Weights of a small CTC image transcriber.
Model: norm rmsnorm, activation geglu.
Rows from block 3 of a small CTC image transcriber, named by matrix and row number. Rows with one number within an expert belong to one neuron, the router's apart. Each number is 200 + 30 x the weight over its row's rms, rounded and kept within 0 to 999. All counts start at 0.
Before each expert's rows are labels from the 100 images, of 14976, where the router gives the expert most weight on average: "responds to" is what is common among them. Only what is clearly more common there than usual is listed. The data: analogue clock faces. In brackets: how many of the 100.
# router: router (model.blocks.3.mlp.router.weight, 32x320, trained with AdamW), inputs 270-319
# gate: expert gate (model.blocks.3.mlp.gate, 32x80x320), inputs 270-319
# up: expert up (model.blocks.3.mlp.up, 32x80x320), inputs 270-319
# down: expert down (model.blocks.3.mlp.down, 32x320x80, transposed), outputs 270-319

# expert 5
responds to: minute hand past 6 (34); minutes: 30 to 34 (34)
router.5,192,217,180,228,208,213,159,194,213,203,240,183,219,182,169,181,216,200,194,202,204,209,166,244,151,204,194,229,234,168,179,220,198,178,195,245,237,208,194,232,246,164,170,191,207,222,171,274,213,170
gate.1,230,218,184,173,192,228,214,199,220,185,209,210,166,223,212,190,214,201,178,203,208,221,209,204,194,195,182,165,232,171,154,165,199,191,167,166,176,201,150,195,195,214,182,212,210,192,203,172,225,174
up.1,213,219,178,190,189,194,197,233,204,248,185,184,192,149,160,213,162,201,222,223,185,207,194,214,190,238,185,160,196,186,202,136,216,241,219,222,174,163,189,163,197,220,224,142,186,167,160,236,185,205
down.1,223,229,180,208,158,188,180,175,208,169,210,207,171,206,253,207,226,225,232,203,159,188,242,158,237,175,176,219,187,146,223,200,204,204,214,157,170,201,272,185,192,225,215,165,220,250,181,198,203,164
gate.2,167,173,165,197,189,225,199,170,221,247,249,210,150,213,218,205,193,176,183,281,255,215,176,203,167,218,220,184,214,245,224,193,191,193,192,203,145,239,204,254,222,139,199,238,226,210,244,255,227,195
up.2,165,161,211,193,219,199,151,186,247,200,181,227,193,201,241,256,171,200,209,224,220,203,192,168,246,279,191,245,226,237,255,242,157,132,214,185,159,259,212,231,218,132,223,215,210,205,223,247,238,178
down.2,164,240,208,219,227,267,233,200,126,184,196,219,185,243,216,193,206,226,260,206,152,261,209,217,132,183,217,198,197,206,173,180,198,184,254,188,187,178,236,224,194,222,237,232,217,207,159,180,255,183

# expert 16
responds to: hour 12 (30)
router.16,252,213,184,210,179,229,167,219,237,147,214,149,185,205,174,168,157,231,211,167,195,236,174,234,161,236,202,257,234,200,118,191,195,171,242,202,252,226,216,197,205,134,203,190,237,179,174,259,229,165
gate.2,246,241,227,222,215,198,164,149,208,185,243,174,225,156,128,230,228,176,226,166,209,186,201,187,161,239,178,222,158,130,221,235,220,172,186,188,221,175,139,245,182,225,247,206,264,233,182,193,210,214
up.2,150,201,181,202,206,254,212,223,175,221,131,199,170,258,242,170,169,192,184,217,184,215,190,165,218,170,228,174,191,284,189,157,179,246,198,203,206,203,233,197,186,172,189,231,141,158,214,179,185,218
down.2,134,232,153,188,200,205,241,188,189,192,248,234,205,182,169,239,176,219,210,195,195,239,200,206,184,204,179,179,214,194,262,243,210,207,180,197,215,197,198,241,186,181,191,182,180,185,201,196,149,215
gate.3,229,154,185,176,212,238,235,200,165,200,232,191,170,237,229,220,168,187,154,203,197,194,254,210,213,252,238,242,186,219,179,169,203,140,208,168,228,203,202,174,191,155,204,241,215,163,207,225,211,203
up.3,160,164,199,230,156,152,186,237,188,207,170,216,247,214,175,234,271,209,214,198,200,195,166,210,194,178,176,164,218,245,219,241,213,196,154,164,147,202,172,217,177,186,245,192,199,203,212,219,183,189
down.3,220,187,140,213,197,256,196,204,209,279,241,191,197,203,208,215,171,189,224,251,174,226,200,112,187,211,200,211,219,163,193,204,170,171,242,202,170,179,183,216,209,180,161,173,186,228,196,206,164,176

# expert 20
responds to: dark face (68); hour 9 (27)
router.20,215,198,150,156,169,212,175,185,239,182,202,189,177,191,152,174,210,223,178,234,223,269,163,264,145,223,209,250,278,155,160,196,170,180,213,239,221,188,240,237,235,185,214,214,205,193,158,227,224,218
gate.0,194,183,184,247,200,239,197,186,231,143,192,210,214,215,207,178,168,188,205,197,191,155,209,200,251,218,195,170,178,148,202,190,266,173,188,242,185,186,268,142,177,238,138,215,194,255,219,139,240,239
up.0,210,189,186,230,217,258,178,202,210,149,229,180,183,197,182,206,213,215,193,211,194,150,196,200,250,209,219,184,176,179,195,167,260,179,189,224,168,190,280,153,213,218,165,199,183,265,219,165,283,229
down.0,211,201,213,210,207,156,203,177,217,180,209,163,248,101,209,213,229,176,202,169,171,205,186,190,204,167,210,166,243,223,166,165,199,217,165,189,239,169,244,182,187,176,248,212,271,147,196,182,184,204
gate.1,218,237,199,155,204,210,185,171,202,181,179,196,161,178,151,173,257,214,240,158,207,198,240,217,187,168,195,195,200,222,170,188,192,179,156,166,227,246,186,206,178,235,158,253,170,192,194,217,200,174
up.1,241,189,181,186,218,190,177,172,188,209,170,206,135,166,164,184,222,207,236,175,174,177,238,183,165,148,230,231,203,215,177,171,165,175,173,156,197,222,214,213,178,221,208,280,190,221,162,220,184,190
down.1,203,170,243,181,230,220,233,147,164,184,174,173,201,195,216,195,227,188,235,200,168,233,187,185,206,126,204,216,246,222,227,181,159,229,189,231,239,229,171,228,252,250,239,226,183,220,256,210,180,198

# expert 28
responds to: minute hand past 12 (35); minutes: 0 to 4 (35)
router.28,199,223,230,176,196,261,259,219,229,184,189,141,154,197,225,161,164,177,158,192,213,218,225,255,154,156,228,188,208,139,145,224,188,212,144,228,209,190,182,191,186,209,213,220,247,191,140,207,195,198
gate.2,181,208,186,182,266,218,229,203,227,155,256,240,220,216,156,188,177,192,192,182,215,212,211,202,209,171,206,185,202,166,180,140,194,262,189,197,191,190,201,210,153,242,229,180,187,268,175,175,168,223
up.2,211,191,234,203,119,214,168,208,166,241,161,145,177,172,211,230,200,177,217,209,168,200,202,190,176,233,182,233,165,203,215,247,219,139,232,198,226,210,196,195,183,156,157,202,205,137,200,237,233,190
down.2,186,213,238,191,171,179,186,213,256,214,173,212,192,220,197,213,219,202,186,169,201,181,238,238,198,188,199,184,150,181,168,193,183,239,209,159,212,191,220,186,160,162,188,193,208,193,212,199,224,207
gate.3,235,203,219,181,216,160,202,220,238,224,247,230,210,205,255,184,183,188,217,217,178,129,235,194,147,236,208,173,177,236,214,167,244,213,196,179,212,192,193,264,241,213,190,204,211,205,218,234,224,203
up.3,164,214,185,198,209,239,157,182,147,172,144,177,153,187,150,244,219,193,183,237,236,220,202,200,195,164,213,199,227,170,182,227,176,198,210,226,187,168,180,171,178,199,234,179,193,195,216,157,189,218
down.3,155,245,147,137,197,159,186,200,261,142,231,210,208,216,249,226,168,220,222,204,193,275,246,230,211,197,206,183,155,188,195,190,164,213,172,183,155,234,239,174,179,223,155,198,228,155,203,160,253,236

# expert 22
responds to: minute hand past 1 (36); minutes: 5 to 9 (36); hour 12 (34); hour 11 (33)
router.22,224,184,180,242,187,197,167,208,208,159,244,170,210,167,139,195,229,231,203,165,197,207,178,229,130,191,207,255,230,153,182,170,207,194,216,227,216,231,184,244,210,180,173,198,242,172,188,239,203,189
gate.1,228,189,197,154,221,199,199,133,170,179,206,250,179,230,214,195,145,177,238,199,215,232,198,212,222,201,230,234,257,191,207,216,220,184,233,250,145,182,217,130,192,254,208,160,158,242,182,229,207,161
up.1,176,167,178,195,184,224,232,219,237,199,285,180,218,189,205,189,266,246,217,195,205,209,189,184,179,199,163,199,218,256,199,197,217,179,182,156,224,174,200,233,176,199,220,206,225,188,173,144,215,215
down.1,227,238,199,200,199,161,180,198,145,221,265,237,198,155,226,252,238,167,176,171,244,233,252,190,172,128,161,218,160,242,160,223,199,206,154,206,160,168,237,194,163,176,178,213,203,166,217,207,238,246
gate.2,244,194,207,185,216,215,268,232,146,185,182,236,172,208,229,213,173,207,209,205,162,196,172,142,240,201,214,181,236,139,274,211,214,170,197,213,199,186,166,194,143,231,227,181,226,219,226,210,203,197
up.2,176,232,191,228,194,187,124,178,246,183,216,152,221,158,185,170,204,186,189,173,241,221,221,265,145,158,174,223,206,258,143,221,176,229,204,192,225,201,219,201,259,161,204,206,157,221,185,221,170,227
down.2,232,268,176,169,211,208,197,171,234,195,176,200,208,244,208,191,254,210,196,164,231,198,176,203,244,173,189,169,182,168,186,173,208,278,186,159,198,249,160,175,227,184,208,217,188,165,182,202,146,218

# expert 10
responds to: hour 9 (26)
router.10,226,205,177,211,183,209,142,191,233,192,195,176,188,166,124,170,217,239,217,197,222,223,181,263,145,237,246,244,200,163,163,176,228,159,210,177,229,219,213,222,217,171,214,177,215,186,166,228,214,177
gate.1,210,226,250,183,243,224,287,175,215,216,209,215,209,209,182,199,188,191,124,255,178,199,175,159,172,150,199,176,181,230,279,213,180,233,189,216,207,218,229,189,231,178,215,209,175,212,206,188,245,207
up.1,210,180,195,154,236,245,199,164,211,229,206,201,156,219,206,198,194,210,141,236,161,196,217,205,172,196,194,181,171,233,313,252,243,199,230,226,177,195,239,202,198,205,208,175,227,188,222,188,211,122
down.1,192,157,190,232,224,174,180,187,190,166,217,175,205,215,186,237,220,187,215,168,168,191,225,195,236,201,204,173,184,226,168,160,207,169,247,223,190,224,161,189,214,225,291,224,156,259,236,154,186,201
gate.2,214,216,181,216,231,187,165,178,199,147,224,201,183,247,140,201,252,250,166,213,249,155,231,162,242,221,184,216,264,193,222,217,181,146,128,201,199,205,161,199,268,235,197,190,232,233,238,164,203,226
up.2,267,186,135,188,250,197,172,260,227,221,253,207,211,173,219,235,211,187,201,269,185,184,198,172,195,209,179,197,215,262,233,190,172,169,165,168,149,207,211,188,225,181,164,203,277,177,188,207,210,183
down.2,172,248,175,224,217,224,180,165,181,196,200,214,240,226,185,206,258,206,231,178,230,250,231,225,197,210,163,176,185,225,187,110,247,204,162,232,193,204,138,197,264,234,148,216,205,175,205,213,241,193

# expert 24
responds to: minute hand past 1 (53); minutes: 5 to 9 (53); hour 7 (30); hour 1 (28)
router.24,207,198,181,212,171,194,133,195,230,154,203,179,149,190,175,187,208,228,205,169,222,187,178,222,160,219,185,229,205,136,195,187,198,178,231,213,214,212,176,255,217,184,205,197,195,190,155,202,199,187
gate.1,183,147,173,182,157,198,278,185,220,221,217,185,181,210,181,204,201,209,185,251,200,120,173,214,227,253,191,154,210,188,169,151,248,190,204,208,190,192,182,227,143,158,230,226,176,194,259,194,239,172
up.1,231,234,181,269,207,177,169,198,162,183,175,224,197,194,249,145,192,202,236,233,258,242,207,214,180,179,187,219,196,200,206,215,174,242,174,211,200,208,214,174,258,180,174,183,184,158,149,210,150,209
down.1,177,237,163,193,166,197,247,177,254,206,198,179,151,206,216,203,205,154,203,182,199,208,186,215,156,145,207,176,132,226,223,167,213,216,243,159,134,214,229,251,211,157,213,197,193,175,218,219,201,205
gate.2,194,221,147,131,192,231,206,196,203,202,156,193,202,228,231,233,224,207,207,208,189,203,239,212,185,214,202,137,252,246,195,161,150,215,187,152,108,227,191,156,189,238,219,174,157,170,201,249,122,117
up.2,238,210,235,162,171,201,165,169,234,128,227,194,222,231,241,243,209,173,166,187,203,196,227,192,157,214,187,178,242,239,206,165,142,223,153,142,200,163,233,200,228,219,242,190,213,200,202,178,198,199
down.2,193,187,212,231,199,195,227,234,168,210,223,229,184,206,227,203,227,208,218,233,252,230,204,204,186,138,160,187,151,177,161,191,181,158,187,162,251,234,262,175,176,151,184,181,181,292,130,228,256,158

# expert 0
responds to: minute hand past 1 (26); minutes: 5 to 9 (26)
router.0,227,193,200,208,206,255,181,208,234,185,222,138,220,184,139,185,196,209,206,205,233,232,188,224,135,240,214,229,192,166,150,202,181,190,238,206,221,252,227,222,200,198,210,177,191,223,168,245,185,170
gate.1,211,216,201,196,173,162,237,193,202,163,203,183,217,224,208,164,197,172,186,162,149,205,152,231,204,199,233,196,212,189,164,241,176,162,225,215,209,211,182,187,154,237,224,164,173,243,204,156,132,186
up.1,191,200,217,204,201,174,254,217,203,168,219,181,190,231,203,126,185,170,212,178,158,206,149,227,182,206,203,189,214,188,153,259,162,182,223,208,235,225,201,178,154,203,228,179,187,251,175,184,145,176
down.1,228,173,239,237,207,252,202,127,209,152,182,237,190,184,205,172,165,178,194,229,173,201,194,199,258,177,245,186,232,229,192,185,184,203,189,222,179,205,235,227,227,260,209,196,219,185,255,195,204,176
gate.2,189,143,220,192,200,161,220,158,260,220,237,238,167,245,196,214,213,224,177,252,206,247,225,171,174,215,243,184,214,204,215,232,193,182,235,210,177,212,253,239,194,164,172,215,181,214,196,204,245,219
up.2,128,192,186,137,189,157,203,189,230,210,197,149,235,248,209,195,216,238,218,239,146,194,207,212,211,237,252,181,139,180,223,224,170,249,190,187,157,252,216,211,212,169,170,217,190,225,202,197,262,177
down.2,206,219,200,146,214,202,214,183,160,141,161,217,194,155,239,179,137,237,208,153,213,225,190,167,241,217,181,155,233,185,259,197,166,228,153,220,171,212,252,206,202,198,209,197,140,176,215,243,241,185

# expert 7
responds to: hour 6 (32)
router.7,238,206,180,211,180,230,143,206,182,179,256,187,187,168,135,187,181,170,225,187,205,227,235,232,150,231,194,233,208,181,190,186,203,173,215,206,269,245,198,228,190,215,185,188,230,232,162,227,229,185
gate.0,179,199,224,162,237,196,266,249,219,161,170,163,178,163,267,230,232,164,222,140,153,181,209,167,182,237,244,201,236,214,133,236,202,193,178,186,185,198,239,198,233,222,219,176,203,206,223,185,238,238
up.0,211,202,211,145,217,205,226,237,224,199,168,177,195,183,268,245,232,218,196,145,175,197,193,193,206,236,175,192,212,223,161,262,224,193,202,188,215,197,210,193,254,197,190,178,213,242,189,205,228,193
down.0,232,211,202,262,177,151,239,198,231,240,224,208,236,175,202,144,165,214,213,207,231,162,96,207,201,161,205,223,127,211,239,231,143,229,208,227,203,193,137,255,169,230,294,250,174,268,221,180,247,185
gate.1,170,165,139,224,197,195,221,242,197,211,192,168,214,255,273,204,183,183,184,206,266,223,198,242,214,138,158,196,157,188,223,236,215,204,197,198,154,156,139,166,221,230,134,188,260,198,178,190,199,168
up.1,213,173,202,194,179,215,266,218,165,248,162,238,191,177,207,188,183,156,118,174,243,178,218,217,192,226,199,168,174,186,245,214,216,172,209,193,224,201,96,154,233,163,150,200,193,191,187,218,210,160
down.1,205,202,147,171,178,198,233,217,216,187,212,290,173,158,174,254,142,202,196,266,201,200,135,207,201,202,194,182,198,203,195,226,194,205,210,202,206,224,192,194,204,204,123,191,256,185,153,157,171,144

# expert 14
responds to: hour 7 (43); minute hand past 7 (35); minutes: 35 to 39 (35)
router.14,236,196,164,221,171,223,144,223,219,173,215,174,198,193,165,197,169,231,217,201,237,280,181,241,109,256,186,242,208,177,146,213,229,168,190,225,241,231,235,252,212,162,212,191,230,209,153,249,259,192
gate.1,261,202,226,232,201,139,141,187,126,232,189,190,262,183,227,199,134,182,214,131,187,199,268,159,205,201,216,177,201,210,178,234,187,188,186,227,253,229,222,204,228,198,186,205,190,216,208,205,142,204
up.1,201,187,170,211,214,165,159,166,121,169,177,206,194,205,228,218,184,156,162,174,148,258,241,189,191,194,203,199,237,259,212,281,189,175,213,236,201,186,231,235,197,193,193,202,199,231,163,185,151,241
down.1,199,194,213,179,219,213,214,179,220,126,170,259,192,248,171,197,227,165,198,205,206,253,193,239,239,190,149,192,212,176,203,194,276,170,228,223,198,174,219,213,203,163,194,191,214,171,183,160,198,227
gate.2,180,174,221,267,225,226,168,212,214,180,225,172,163,222,231,208,243,203,231,211,194,221,239,199,218,222,227,159,197,144,218,204,209,229,272,228,212,208,250,192,177,167,177,190,155,163,179,182,155,155
up.2,174,189,230,198,206,213,222,157,232,189,225,148,199,147,255,223,203,207,177,222,177,164,213,209,221,227,186,222,218,181,209,195,192,205,196,192,182,196,245,209,194,161,219,245,211,214,166,197,212,218
down.2,207,219,147,189,244,220,188,236,165,219,209,209,224,212,232,202,202,226,195,176,251,185,175,213,280,197,201,195,187,238,216,181,203,183,219,171,205,212,216,124,194,181,252,207,193,251,191,262,240,191

# expert 31
responds to: dark face (61); hour 2 (52)
router.31,213,177,161,206,190,191,167,227,212,187,211,156,209,157,158,192,173,183,204,186,229,238,199,257,148,211,220,263,242,162,165,212,213,176,225,187,243,220,213,246,190,177,187,169,194,230,171,232,244,184
gate.0,131,200,196,150,186,194,207,244,200,198,174,185,204,221,223,199,219,132,189,202,201,178,218,203,210,200,227,162,156,161,207,174,182,260,228,190,197,192,199,224,183,237,216,247,254,179,203,201,230,202
up.0,221,211,168,216,155,212,193,240,171,202,220,225,233,205,208,205,171,211,216,185,163,197,212,234,243,201,170,185,224,198,229,117,198,174,224,148,192,152,200,193,144,251,168,148,266,204,206,185,245,161
down.0,173,172,213,227,197,131,203,201,241,144,173,174,253,179,235,239,177,223,203,218,207,199,211,147,210,157,202,204,218,184,145,196,243,172,218,170,209,185,210,175,189,198,212,187,203,209,196,214,186,192
gate.1,221,154,262,160,243,241,190,180,216,196,199,224,191,169,189,162,242,181,252,227,215,164,184,211,211,144,222,140,183,259,239,172,196,158,133,204,188,162,223,200,183,150,223,199,212,175,198,241,170,225
up.1,201,243,239,202,149,192,203,207,216,181,187,217,172,181,215,196,209,196,190,169,215,246,279,231,174,179,187,206,190,168,203,230,142,198,198,234,194,195,250,181,156,236,198,241,212,214,212,190,186,222
down.1,163,197,244,182,198,228,113,201,194,200,228,184,219,202,153,142,203,226,183,240,221,204,200,235,208,168,203,237,199,223,231,243,197,169,224,251,230,187,203,187,220,172,189,138,233,224,194,156,204,193

# expert 9
responds to: hour 4 (51); minute hand past 2 (28); minutes: 10 to 14 (28)
router.9,244,236,166,194,227,189,177,211,200,158,236,174,177,178,166,204,214,230,213,182,211,227,184,228,168,234,229,221,218,178,192,230,226,177,185,197,248,211,229,220,199,127,201,214,210,234,146,219,223,180
gate.1,155,210,242,212,183,164,197,179,224,188,211,156,224,234,175,248,175,234,188,214,215,166,257,191,220,243,248,160,182,217,212,187,216,193,202,230,212,184,240,227,178,178,224,190,206,193,206,110,219,177
up.1,202,227,233,267,181,174,212,198,213,179,155,188,209,238,217,181,216,173,163,205,179,163,222,254,198,204,187,213,222,194,219,202,145,188,232,207,234,187,187,177,199,176,166,190,223,255,183,158,182,255
down.1,198,165,240,205,199,164,209,150,220,156,191,194,247,218,210,203,153,222,208,196,179,190,246,205,213,161,157,205,185,166,198,171,229,127,155,265,154,205,211,171,205,240,232,205,185,164,219,219,193,218
gate.2,223,220,210,161,217,215,188,191,174,211,190,231,233,123,248,154,203,169,171,191,206,181,194,270,218,173,182,194,158,249,148,175,199,234,219,167,245,195,199,200,165,241,229,182,178,171,229,182,188,174
up.2,213,158,258,158,234,236,210,150,223,175,149,232,183,230,206,211,163,195,201,239,210,229,254,253,212,189,275,187,201,183,216,183,230,222,138,215,227,215,253,139,192,168,215,222,162,227,179,186,200,162
down.2,180,182,188,185,252,171,186,189,182,197,187,197,213,196,268,233,156,209,211,194,185,228,201,198,253,176,125,235,191,222,267,201,137,224,182,207,180,201,203,222,223,202,201,182,198,188,261,199,228,230

# expert 13
responds to: dark face (66); hour 7 (48); minute hand past 7 (31); minutes: 35 to 39 (31)
router.13,204,232,186,198,219,206,129,239,215,145,212,173,191,170,143,164,157,185,195,186,221,242,173,246,168,237,208,253,223,142,154,227,227,201,210,222,217,201,214,222,226,166,215,203,220,180,182,252,226,200
gate.0,156,237,249,210,209,187,175,232,184,257,181,245,197,217,214,206,207,197,195,166,195,190,173,186,181,159,233,210,261,222,215,222,263,191,174,231,143,184,191,164,217,260,179,168,234,172,222,234,196,260
up.0,162,222,221,203,227,190,211,268,215,274,196,219,230,232,217,240,215,217,183,145,215,180,171,205,162,205,262,226,259,253,192,181,254,226,214,218,170,194,216,197,180,243,172,167,247,151,247,213,209,284
down.0,165,228,215,189,190,217,203,173,173,190,201,222,179,230,188,228,159,220,252,186,188,186,230,171,177,226,177,252,206,251,231,198,188,217,224,208,123,210,188,140,185,201,190,186,177,189,215,186,185,184
gate.1,238,196,197,255,191,205,228,192,243,199,150,211,148,243,154,232,202,198,213,158,269,192,185,190,228,225,184,197,209,185,184,165,169,224,215,216,204,241,195,242,189,171,169,193,252,237,206,134,174,185
up.1,138,170,198,147,187,163,204,162,152,208,192,173,257,222,215,198,201,158,175,176,140,200,192,188,162,195,196,216,162,176,214,221,179,167,152,168,198,155,218,152,226,196,192,218,149,139,246,242,221,191
down.1,193,202,190,183,193,232,212,251,197,210,199,227,200,202,171,246,252,158,213,198,139,154,203,224,215,230,205,229,226,198,269,217,171,248,223,185,189,218,215,167,220,188,187,204,221,243,204,239,219,219

# expert 30
responds to: hour 11 (41); minute hand past 11 (36); minute hand past 9 (36); minutes: 55 to 59 (36)
router.30,227,200,223,205,193,217,148,234,164,166,214,152,221,208,171,205,198,240,206,161,212,204,183,252,170,254,225,230,229,171,178,170,190,160,213,208,262,222,216,201,220,142,160,179,229,192,192,239,209,188
gate.1,191,228,196,250,163,190,232,189,192,164,135,215,191,199,254,174,233,186,156,183,171,176,213,183,223,248,231,232,180,185,221,228,211,203,180,137,180,203,176,217,184,193,202,191,227,200,226,190,228,184
up.1,151,211,200,256,221,177,229,242,159,212,216,220,159,174,270,198,156,247,140,187,195,164,174,206,218,218,185,198,230,172,203,226,223,234,218,208,176,205,191,239,278,174,179,211,131,210,186,178,206,170
down.1,163,190,223,249,201,200,225,202,229,228,139,201,161,235,178,239,176,232,194,218,213,216,196,211,178,175,261,208,204,233,200,178,210,230,202,210,230,208,193,218,212,251,210,268,246,222,248,199,190,229
gate.2,210,196,195,236,179,232,228,259,165,228,162,165,232,189,196,194,183,225,240,176,296,173,206,169,250,180,219,216,183,186,201,198,228,190,175,161,229,169,237,173,192,213,145,213,195,169,178,233,155,198
up.2,196,204,150,182,175,228,172,135,236,196,229,227,155,217,194,168,251,178,158,213,177,192,215,182,188,272,210,183,158,188,215,170,242,143,194,264,153,198,170,243,187,206,188,183,205,209,230,196,215,261
down.2,249,178,234,198,184,185,189,202,231,158,221,248,210,212,167,228,196,185,139,204,188,266,180,238,133,217,182,206,265,217,188,225,204,166,279,238,149,247,192,191,211,221,154,196,193,192,199,218,251,184

# expert 17
responds to: hour 6 (62); minute hand past 1 (32); minutes: 5 to 9 (32)
router.17,209,181,171,206,203,227,193,231,222,207,239,188,200,183,180,171,214,205,213,213,182,216,158,216,100,242,246,231,196,140,129,200,180,186,237,234,237,210,234,239,200,182,189,178,231,224,188,223,262,163
gate.0,199,213,190,184,192,192,192,202,164,164,237,192,206,239,217,198,217,165,197,213,137,217,184,236,246,194,147,152,185,248,189,189,259,182,197,193,192,166,209,192,202,202,203,196,158,223,232,152,165,162
up.0,212,206,204,168,164,226,225,201,186,205,212,166,247,198,214,200,177,212,266,214,139,232,239,205,184,230,208,197,201,224,115,234,269,162,171,226,190,206,220,214,220,149,237,215,172,197,203,199,114,163
down.0,140,168,213,243,237,195,184,229,172,162,264,162,210,182,211,176,219,206,218,209,218,165,215,177,272,241,160,187,246,207,199,202,171,178,245,184,213,178,212,205,209,186,154,202,250,241,247,231,189,264
gate.1,193,164,194,214,215,201,192,220,184,203,153,179,190,180,146,190,247,228,176,229,191,200,198,244,249,172,222,172,247,234,236,190,176,221,182,167,174,214,175,210,244,254,229,264,241,152,198,254,174,195
up.1,201,140,159,261,228,217,187,225,214,173,241,216,134,206,143,165,227,211,220,247,160,191,192,199,205,211,183,251,208,185,205,163,178,193,218,192,177,189,188,189,223,202,223,236,266,135,227,209,198,189
down.1,231,215,176,208,179,185,193,206,172,206,227,210,246,191,188,154,188,186,159,193,167,200,164,199,198,175,134,190,175,206,170,209,218,206,209,174,224,239,194,231,237,237,233,136,158,186,258,202,219,225

# expert 29
responds to: hour 7 (40); minute hand past 7 (28); minutes: 35 to 39 (28)
router.29,202,201,206,217,204,210,137,210,178,211,246,146,200,178,157,160,161,210,200,166,192,217,201,236,147,205,203,256,219,177,150,209,215,184,216,219,213,232,238,198,213,178,183,185,220,221,156,234,211,203
gate.0,191,243,247,205,207,265,228,218,204,139,235,189,191,184,207,144,202,220,207,196,168,190,184,180,226,178,212,198,196,212,173,209,202,179,218,217,218,180,161,218,197,209,244,236,209,216,202,186,169,203
up.0,204,241,159,217,247,221,216,212,157,195,219,160,189,171,203,163,203,230,186,216,220,158,213,206,133,205,191,203,211,200,201,195,199,190,231,205,227,215,185,169,225,230,236,218,154,248,223,253,178,165
down.0,232,162,228,198,212,264,212,175,175,202,210,225,190,213,169,204,169,223,247,132,214,185,204,192,189,203,202,216,187,175,236,214,251,160,151,196,135,250,174,248,225,191,192,199,174,229,208,229,211,176
gate.1,206,225,206,197,213,267,174,168,257,209,184,229,208,160,196,212,241,176,193,224,203,239,236,205,207,214,210,193,212,192,156,196,209,220,258,200,144,170,205,137,210,226,253,228,159,144,207,167,206,202
up.1,229,172,162,220,239,252,205,198,207,201,225,195,201,198,197,164,198,192,157,250,161,239,199,151,212,187,231,226,176,191,213,205,218,223,179,204,206,259,190,209,187,152,288,212,209,218,172,198,171,205
down.1,210,177,215,218,251,215,223,183,221,136,199,201,167,216,229,218,186,230,216,247,199,148,189,183,212,178,283,161,155,193,158,255,232,233,215,176,195,151,225,202,178,177,190,219,221,256,186,196,170,193